Weights of a small image VQ-VAE.
Model: 6.29M parameters, 48-pixel images, encoder arch resnext, encoder norm batchnorm, encoder activation relu, encoder depths [2, 3, 3], encoder widths [192, 336, 576], decoder norm batchnorm, decoder activation gelu, decoder widths [64, 64, 128, 256].
Rows from block 5 of the encoder of a small image VQ-VAE, named by matrix and row number. Rows with one number belong to one channel. Each number is 500 + 50 x the weight over its row's rms, rounded and kept within 0 to 999. All counts start at 0. Numbers have three digits each. After the name is the row's rms in percent of the matrix's.
After each channel's rows are labels from the 100 images, of 14976, where the channel reaches its highest value: "lies over" is the class under the peak. Only what is clearly more common there than usual is listed. The data: cartoon faces. In brackets: how many of the 100, against the usual share in percent.
# convs1: grouped (16 groups) 3x3 conv, stride 2 (encoder.blocks.5.convs.1.weight, 288x18x3x3), inputs within the group 0-17, a 3x3 kernel for each
# convs2: expand pointwise conv (encoder.blocks.5.convs.2.weight, 576x288x1x1, transposed), outputs 0-115

convs1.64 099:559474553454571560486489515459489486478500529458478562474456522481471476570476496474550427510516541479538471480547528543481514462525663482530425528504574520437548532473498555457412522609591601719629528458566482463453484528566487491434469506458495547534439498493456490589475432519560474436531488544476491487458534508550444456525510442583429487526546499486483488425539496514393455475576493508530445443504557503558532523522413485460496457546506460537460414511475451425483490514402546587560
convs2.64 102:628509490468550565458545516527466490510492446540445472549535513466435494550553541515497512381367457516570507486510492507584566471459428532543540550424512510492493498604421486618430546544538439456595481471491629545416532574308456532543525465443451453543526536476505523512481499518468497446520539504504473489565436469523506521550592502540454457473418
lies over: hair (36 vs 9.6)

convs1.243 099:480586662538442524452495449543575543420471500567568441562543409438466483472521488498560487448433553555453491514451462433473563441479580469589529506490520515607404445407459517474440506544521498521490493449495505547575479461409495509470449572440433483485413472524537467435576502451436484555439490572431465486549558461495501547523540446499532499431475465446472512523610481489507505520525477442509497482601628477531402451476562512553597534500486516434474485575554499508449399477488463493506
convs2.243 095:409468453652474439558554513527535406603540480411520475497484491506413455444494428460500551524492458506579541448426523505402607517523489465493491462469525447565437489449572419467571509527564478437495483379470524493543560571430598551515528490523480563467510505481464424461452473528490485503497446434506493483473524545409509453533465503424480519520592
lies over: skin (81 vs 16.5)

convs1.109 101:452478526521480507519486527580495540530436566577543437420507554502512505404524511509491507521552421497507433402615636523470536466482480452479468464541523520453571498545423484489512574442461561632597554484392507614552537447413444485481504529504513531507403526498457523506571554561550466610637424445458534454527415503465534514496498468417506596458486461425524507433498587470452524518479498479485550501511520462454477417533568439472468476507459497454528442534447434466535488457520456506549
convs2.109 107:521544472462435596464529506532589439483493506553459449478488499542401483584542518476508470491544532524487455531500440495528437516499561474535434545544442494470552575490607551579369530471503437475552514573527421428665487520625487437493513510485535382484537495506476576476499578480539466534496513569470547560574493520454493519438520396523525503507486
lies over: hair (30 vs 9.6)

convs1.266 097:536463386486535463538542472535524559451423458617624499504573517420494495547474478478484461549459494532505487540506498518487502542499421528555568502537453530492607483472551468516543567544422521512534626479484497509469501524557515464454534551486428557455445445497443496498437408452520528534450425452450464493474544456483423439443501444529490500494495482522531475433511525484502452547592559448384432507496529486547558500513562582513500496596702563412379544509492437538538537471468554531550
convs2.266 105:454446423458528545520512457560491561509497468463536458509440505419549562481526494461482513604442470485498461541468485506536501459456493546477511516486539473502503508410552539650400483494493496521478392453452466439493475378447477448467492418396504496505459431568485478561489474596421474461501514473512521554457417535496547516555489447452516508461473
lies over: hair (51 vs 9.6); skin (44 vs 16.5)

convs1.123 103:510482501513476447461503503520446462484492493397575510470466500496549524470568473587513404405533499448553515484437528477452483468558495515496505464510564481415468433490496533520470499522519621623757567472414454501533492497389453507459518503520440517488551463436464456605559540419428538526400478562485532499517396525478496539472486496532528504488525506546521445479457457461517468406482425589495520500517569488469529526537431526431564432482514538564546545494531429442563519473498454491460
convs2.123 109:540493605485487477521556464458460504442540485533523419503466476547367469519599514545533466492438558460489436482539457496526485488508571458543522446576477447522517455660490489469466501501521453511399546510529585517525451497587554471544414406532542441486471461474424502465590510527509504588486504528512485431484511522489526478514545474486516533513515
lies over: hair (37 vs 9.6); hat (28 vs 2.6)

convs1.169 097:405490563534492534532495505602476586531476401445532554580448480465483508427577466430424494483445412546505420611450442479557504473506508470492491491540502611504495553529487505490556531440522437479500512505475461564470527531499479420487557425557491588587473486540455491540420414398475480479476545535482492607506499455480414439411557505487510624554501415536494445416516557503498537603511518408421406492544509482475544532458521419502538472535423516495537549489477510438449451544428479556549
convs2.169 100:490548521495535447514507508461500480484495494471487544457598572357416491454427522544501488573557427480502547511596485499502433487509566521527504546548505494494429429549436551537555542590496520463486554412409541440527551463409499376482506524519445472450501420405527471478442532453423544482485464406568467426494556536470557496499442442471501486494465
lies over: skin (74 vs 16.5)

convs1.92 098:530541527527495402483542590541481526417417499511537564595503502580463422487600569479457409528489506492473501538474490452468551494528469608471510522550463446447449450494491510503492379499592483483539504476523473498449500459539577469490460530505530568529434505423457466533641488563437465393649550588410475523465485577471437495437504503495509558433471538508536452533514448491488508528610539488440545541547487478513482532512513630510496508443516494454464625527446601467566460494448481513485
convs2.92 096:560504473450431479470467422473480460514455473506500567550572505486491433444384455404577548562512423524541498438573459517544537516499471525499440360536471556403540537463474545566610525460550583440461548594503433494520494415583460569429431481522507458497484588472618496457501460498521469474464564505588476501547540491535578521605485528504446481443482
lies over: hair (44 vs 9.6)

convs1.16 106:540478567470486439579503573507457399507512521491529478556432462495470522517459429465421529573600446546555440451557492472534545501431460485553458516533431594520493511512510513494445521432530530557507411555410471581397570452598508440499447560562465513538525464406520572515498406533505486490519519436511499391524519529531454422430505445509581485593479406551490500494443501433543597463500493480553505505436473543466592450473497441583543501511640433484426459556541525523518532429482553459478
convs2.16 099:382466585580555433497495508540530389472463415514479418505461558449528530584538530542488488452525506482525475494522452495625511490484491520514440556610515589469489439501520457441607492609523520420488613509435435556491485514465411492497467453478494521467491505479477545530496525512569499491507495561517509465528461508497531427536463539526501536460511
lies over: hair (30 vs 9.6)

convs1.193 106:508479430528492488373493509534535524547478599465500435438514503452484568359494535431516562490534510491462455577397444468532481581485566413505430511543541505509502535464475425645421566528425488424563426553446481507498502515534555446510470479507518463508608529455497499524514523500470514555472452452533468490554482460475458486479557548501468468548502486517513430450582540562462586468573566503445503537461479625525487478480485587502588527522354412475578463486537521498450514532488628514540
convs2.193 100:590400611472480496500479515591532501586542574532556533540393478550503524512597464528504472544563455500452506619511491494619442474501486601448472579500490458527419483524418473455498477536474472563451508624411537483582451536462514576486514417548504533457535471497481332526466452547510507484494540610558553532445488502508354461420563479444525529459546
lies over: hair (37 vs 9.6)